Weights of a small image autoencoder.
Training: 7100 steps, batches of 64.
Data: trained on rendered rooms with furniture, 145000 training examples.
Rows from block 12 of the encoder of a small image autoencoder, named by matrix and row number. Rows with one number belong to one channel. Each number is 128 + 24 x the weight over its row's rms, rounded and kept within 0 to 255. All counts start at 0. Numbers have three digits each.
After each channel's rows are labels from the 100 images, of 14976, where the channel reaches its highest value: "responds to" is what is common among them. Only what is clearly more common there than usual is listed. The data: rendered rooms with furniture. In brackets: how many of the 100, against the usual share in percent.
# convs0: expand pointwise conv (encoder.blocks.12.convs.0.weight, 384x96x1x1, standardized in use), inputs 0-95
# convs1: depthwise 5x5 conv (encoder.blocks.12.convs.1.weight, 384x1x5x5), a 5x5 kernel
# convs2: project pointwise conv (encoder.blocks.12.convs.2.weight, 96x384x1x1, standardized in use, transposed), outputs 0-95

convs0.382:086119151148155165134058116155113090132201133105118159131103119130114128145117136128117177100152104132126160105103073135109109122126128134146159155111140125146121149116098149107112124168137111089105141097104140098102174150130098089121125159109142120133145117135117132102103115158099132152
convs1.382:177149163136128148124144129132075081121141148110104126146169121113121148148
convs2.382:151163138155124125158159167121152135128103119112121131126114085075097113179094158157096139162132118133129105147105129087111115108123137142081140174147128157117107131151157150110086147172135115108106142181138108186147131133137102155123106145164119136155144131131122096113135110135161117158
responds to: black walls (83 vs 8.7)

convs0.71:149114145133174153200097135150125121111106136097103136102138117143138128121104113100155149107132138140123164130115116111130134122138134126150151090133162124116125115134122121073146128132098158105130120101083143131141095154097094077138163170183159083099129115116140116188110113132093135122
convs1.71:082086095113145099101129129127097119127126144098112132132153082092120136153
convs2.71:170119142099129127145113094141111096149135114120154113121090123119159101127109098131106123133085157103118133115149113148110126172124148149140159118098150081109131163087129125090145081144158148132110123165165131104081123166163108136111085101110112147145116159134144155128139165139091077148
responds to: white walls (51 vs 7.7)

convs0.67:160100141148115091110153132139149134138124113176110146118144149136130092079146143111123118124104129100122141125203101091104151122125136112126134126092081139124108163150120092139123147113132123175143163141140108122103127135159097151168117131116126120100101077152168160134166189123115123144
convs1.67:078090078092096132126110115113139128104114102144132110120098154139128109104
convs2.67:155144155152131107127151142121091106158139130120137151163104083130099163111095157170123137153118128128113105140123123127118126078129128171089158149133140128088149096137153140118111166175143133115089115129138143126139149153143121166122062115159155161129160116104131112087095113104116076125
responds to: teal walls (38 vs 8.1)

convs0.358:135111116134127141089108103092126098126164172136130105118103134125144117167145142160140125164135145132152093127067087100129092148105147154122130146166112147149180128142129148158137149158119097130102126166133108142120148145132113108091154153120171175116102108095110119067103112147149127141
convs1.358:156170128131156100110160098100124135169120109123139139127094121133118095078
convs2.358:150168136119137141108132102105117150164145135099144120112142122113086158122158174126141114119137133057110170090149106096107138134089101102161134160135095159134149140120137118126106117089133167110087134150135112114102109161155152114108143124096089137141108150154146104110117105077124160100
responds to: window (97 vs 59.7); black walls (60 vs 8.7)

convs0.351:111125152117126092145123149113141119129134120116146124145108109146159131128130124096156168143130104136132155123137143136090065116134132135191113102109140136139128100134091119137141117143181145121142157169195105111125111113142156129151120096155098206108102095165090116109126117102136117100
convs1.351:128102227117131133131140126136122125146098147132139142142138105136151138134
convs2.351:115127128147115118160124159131156112177134094108155128164119127109128119114086168127104138154113116090113142151162117118097055115150095141149129095133161146131160077123121094132141108130148108072091148128142136133142142135160114095084146105132105143130093127124137111171131127155136114082
responds to: count: four (40 vs 18.4); black walls (27 vs 8.7)

convs0.59:103122128069145130076119131124137107115096162170115110124120150153158125099152159167083087154162135115116090118120098109117151091115131100125114147147135109166165118137118180127128131125115096148138104157144106122139112142114163142124114112143167109127121138133171127076192133110136141139
convs1.59:110118114117112132093131169121132080164193120142119102133134136120108117100
convs2.59:098121138105162131121128188102154108139147157121171131107120109117157111100093162118132153125146119095123151120160147126132148143107113110144123123085180136122145150125145148109149101149143146179119130151119102085094138166117152109129155104141165104152163131184133104149158088110094155124
responds to: window (96 vs 59.7); grey walls (37 vs 8.3)

convs0.281:105166118130138103131087126091132134134139132118143139113131101114128129167097121170065160119107102171181172113105157102110101127113119132130123091141133111145137132127130145112136111121122146112115091156111145161122180117115164134171097125198089081139125141123132137137114090134150108136
convs1.281:080102089081076128123111095085132140134106109134141141133128114122124128137
convs2.281:140099122110120143090120099148154113149135104115154168094118133136132092104138114099142087136113118146112207076169113126102130158127110097158126105094175105135123119143097158090151101099131109158149147097138113121092115120124140121177153095096111132122126156158143159131102130141129118140
responds to: white walls (43 vs 7.7); pink walls (25 vs 8)

convs0.29:144127100111101111161135166121130152108070162082144128141140128070120111137100115183144121100144120168162171141090137124118098120136122096136160133136163133123082098119147140124135113112124120139130126127087128119140109164119149150173092110125091123095163098138125143118091085150111140142
convs1.29:129136135145159149135141154162147125128149153161144142138166164166164149168
convs2.29:086135097137109154153121151143152125143088117147110111073150143141123150110154107137120122133104162132183116108116169129130133105152113101085070108149117139121162135166152128170101157111117119084153092138093085125146105103100098149153122155136125107124105131166093149116141125134160134124
responds to: white walls (36 vs 7.7); pink walls (25 vs 8)

convs0.154:141140120140146156119128146137139089146127081137119081155146158119139136119125121082128128103127079138088088124144165141174139107147129155131129112110127147147137122131133114162122096141143109134104196106092110089160110124129137147135123160117151177176122075160080147113111123104124156136
convs1.154:125116146120138115147132126120131069203084116127136154155123125121111121139
convs2.154:128150132134153133149108164098112094131129141104122133161125117137115152132104078068112124131102098166112117173136128135177140101170190161164130107146112111125138147109140064128114137144123109133110181106111127130160106142129136160132138141141100146161151090100128127141111114105107167108
responds to: teal walls (32 vs 8.1)

convs0.9:128122152156132138127127102114136142106161125106163105152131188133149117153136122139114149123155115123086157108145093098145147163141111143111125181168124125151132122158115110144116145155129142123135138105153136104144119128107135102073144131129218129106099113099150095060110130141093115122
convs1.9:133109120095125135114119084127134153182139090168098145137121119101092114111
convs2.9:124169132118170135130172112166149126167136127097173152153113094115097128134102171147105134115145128116118113100137104102158135164167114129110138117117100092107146161136149114126153132136131111147117140162137137071124125160113088103098166135125159135155101150145144096148141091078083130110
responds to: window (95 vs 59.7)

convs0.321:127100122101131121072110104113144101117141145152126118125086172144170146105161144139108120158131108114098094081138094113106095134132130112122096169152128134170180129165157145178131140138108106154143125120152130082138120149134125113064142112116170110126100134144134132099168143125117127108
convs1.321:158159108112111144166116113110154149112117095159135108118103146104094153171
convs2.321:110102123094108095139107131107153098098119128127100130129149185153138123132136130109151111144181178118131099104104117095129138113143131105142112143179102179182104083168145173159101129120106146137158105100125101148112110125112094130096169135122169122109150127125134142139161110136133147116
responds to: window (91 vs 59.7); count: zero (41 vs 19.7)

convs0.120:099124137160110108142080155137129098142154118128141140150168124122132148129083128100128153086145118145170118186112126115117150138109158139131186121118157139136144091130110111092118154133114119105108142132086130146118124143140077086106128162124159182109116156101104102156108076136131101121
convs1.120:163152179172171107104111117111101089142140121104122142137140128129133146150
convs2.120:132153133128123106154184114129147140126100134119113108156109093106109146164098100157161144140145159087125137147091134118110087092097130130089135171131128164105109137120150145138127132122124153088076135158125136152158124128141124127145095153150105158149158171128115080117118106097188102143
responds to: black walls (78 vs 8.7)

convs0.265:112100151106098094099129107142130128131162163102113103134109131139093148116112146148153161175189126120105111112154125135143166138116146118150189138089149134128091118162115111100125136142130108095143109127102084167148080084135151134173137156148132089111114146142142122145118163126160133125
convs1.265:141123141141118127123119149105154121074185149128135104155113115127187128113
convs2.265:143167124116143115142138092167139143133135153149135126134125122196132116101130097098140102073070128114120097113113118093155086095099154087109128125146129096146129107130132141152146144101130169102087095148146135142151163143118147107121155104181132139141173127129138115161122127166149103129
responds to: purple walls (34 vs 8.3)

convs0.35:086141136145113092172132117092148127127138137116149163162142128146121123120100122105168144090144162131124109121102151148102112086108106135157115103141120152125125145147105109111148081097139161088117141137118112139132154103116144171161147149184164146179133155174133115085100097110148147111
convs1.35:146132098140168161102095113160154146078102152147122139094148137116128138141
convs2.35:128157148140111143157093151115120140127123145158121105117143166149147159091136087089130149104117111167121125142120124086161128155157151093114132111135147083108164115110166091118142130092158160123086127155150116159145148103111120146142113124090101117087093082113142143088137128121125109181
responds to: count: four (41 vs 18.4)

convs0.30:128098149127131098074124137137125099126162153160136111126091138160144134093156159099106137140132136093098098097155111154116127142105149115121115172165125137164158112132141104151117140155155116152106127113149117061156105165113140151110153134113160114106129169151122128090198141125141123112
convs1.30:155150087101126155173108107110135168100112111136145103116110144165144113112
convs2.30:144081138097110127110140142107157069082102129119147142114119163142110118171109166109170092138159159110127092085119103125082128107151092114118129135164114152154085136170125134148102125135130151112133114098132134143151136166128145161155161116123121141130162140146130127158138151095182129139
responds to: window (97 vs 59.7); count: zero (44 vs 19.7)

convs0.136:074130130142099117120102122114110152127117136149140130146153155114147123135106130147141141142126134148145114140145197112102099093121136095192086087142115148138098119131113130128140136121149113122113077143175111138087104114102164145135094128155096111146129139219112121130143114134135117106
convs1.136:140134158134144110132159129130116083176074141123105158125152154118107120157
convs2.136:131139141161119086117137151153132135117151082145115117111151137159075121136153164131119141134162155103113086154152112128104088130102080136123148090120138124113126082139128112118170134118106155096059117126155160122105130132137153155117130150140115150130176157114139123162122105155164078112
responds to: grey walls (27 vs 8.3)

convs0.133:123128136137129139120105147128136122138161173103177134132159102111121135106126138133129133074136093151143148111124141165123137166103116137095156135058144125124166091136116084080155136117113129127144106148149143137098168133110121133146099162183179128121144101096108097144117078113111105123
convs1.133:082080068106104127111116135130138143112166156126133170125127133125139129124
convs2.133:149093144132146141108114091140105143113145101119160119115142139146151133128155144093115124100155120090103181119186111147100145155140114105174145117129125137115146144091130109115135056085140160166137109090143113124095092148153143089105128087076124106107129129131150139159107138132119132112
responds to: black walls (40 vs 8.7)

convs0.274:114135141146113119148100089129137117151154076127140171151156117142156140140126124072119100130099124140099135124148149144146124170139141120158115134124132140140145150145140129142158095134129125169120137109159143148107119112093131097100136099096124086083117120134166155231103147114126157135
convs1.274:155134128131148123126118126142081115102135160085108097130160084091102107138
convs2.274:131148118161159119110170123110132130126147099124143110106097109102137051093157103115115134130154156098109130128142092137163085104121126111123124149132164121074085144138133145079150160140133139085146121113160093151109111168127138120111100099100100147108125143152127077131130146131159102136
responds to: teal walls (35 vs 8.1)

convs0.302:114130121132112143149159167143112122087119128111143143128116128141119125164091112136192130096125145118141111161108145118124126128138169108171141135122152119114070122155155144116142131151110183117139143124105130089107096217121138129135128162146128142151123161176110070123122094127135108120
convs1.302:126132120095095129131131080074149153118091099158143108100103138139124116116
convs2.302:134126122134129120133096112162163088094144089106147106112103146112152105130130090145098115109130083100123134110179124155160140125119133161174144144137123094126121110122127120122132111129177123181131094157110111085122126134145135107150129101105121093072091156160137157123120157101150112072
responds to: grey walls (27 vs 8.3)

convs0.350:085130176145116123123152126164124124130175102107155128134118122117102107137151125123096144150127150185121138125175164143115138128151134139137094076128111127082115099132130092106102093158138144113131182121161142109137118117131111167148110146169139122113132049163138110135159125141126121100
convs1.350:163131162114133122135134143128151094167102123150138066139168145146111125150
convs2.350:141104133164138125126121101156144129093127083121127141140130115196105119158153082086142153140117101107111101159147118168110113108184163120118144115120176145108107126111099155115124142117118160136103131123132150117145153119106148123119118133150099141177160128096136102121145155101110094064
responds to: blue walls (25 vs 8.4)

convs0.285:136135162165102169106134107122106159094122112158164104116099094151148113098116104098158143100146107177111103143151103135170150115119134160097149123161129120136140088136084104111100146139096137150097113099135142094111124116136147138098111122121114148104137065121116116189134111167120120128
convs1.285:142103135126158127141161124137102073171094115124159144135166137107112119155
convs2.285:109138119136112140159148187114101132088134142171118116145118145090166125138085157086112144078151117088119080113147132128095180126106110077099134153136108135125117111122137130144123115152134142179098113143115083150131100138129099139150133164175112122130147112118123109112156147106112099107
responds to: teal walls (39 vs 8.1)

convs0.16:071144129084154139148116156062153124129183134142168111137133121122141114125127104119129092096118156120127089110122116126149078132136142070135111092147084122108142104128145145141151126111161146148140140128127135140149179118090103132142131150135150116162138082113130100166103096096120145140
convs1.16:075159187148107113131143138141111132095152104146140157128099108124138108122
convs2.16:124136154121101154097104133150089089123146072111085127167114105123083135102100147090123086159129118092113117133102109103137134135116152159131151181117120127106130116134118192100127159114101162093136142109150129092154115119160094149126131112074137147147149135111144147103137097132131126109
responds to: purple walls (40 vs 8.3)

convs0.138:122130147108155123123141121166120120152190099157101134123114158131126125120151160058146129162133167097141089131136123154157116123120110132108136135102114147105148133108097113102156159119113143148083144099130164151140150116131111112098173130115131134184137144164105108114155109110198138135
convs1.138:120151157121152159128097142193121098134106158161121136131152093119108133114
convs2.138:144143155121123126139179091150143135117145144092130138114112104101093151163171098160173138134123154142117153131155093154081120095106098093147152088101163136096134152109147149100155108114149132128125108117150113099135103144167102138186153092150106163154120106123154135139139154127115123131
responds to: black walls (62 vs 8.7)

convs0.303:117158121131140124120130146106144131106135121136149109136085130100132145140138103132094111150095137133166089110115133133148085114142173143104116142127067158101130160112108105110076110133154122107113103135136108116183123141164153180146137087134109120108146139136116096070117165121187118107
convs1.303:141129147138146158136143117125164143106093112134119089103123075093132141174
convs2.303:160092136165135111141142097141139150097100107158108128177125120079099143101134117098158154129110160067113165096121115112078114145152075125118143140124102142136145107116133132128109119086108121159133119112138108130125097137151165094148165130123141143132099117086136151172116163158149146149
responds to: blue walls (36 vs 8.4)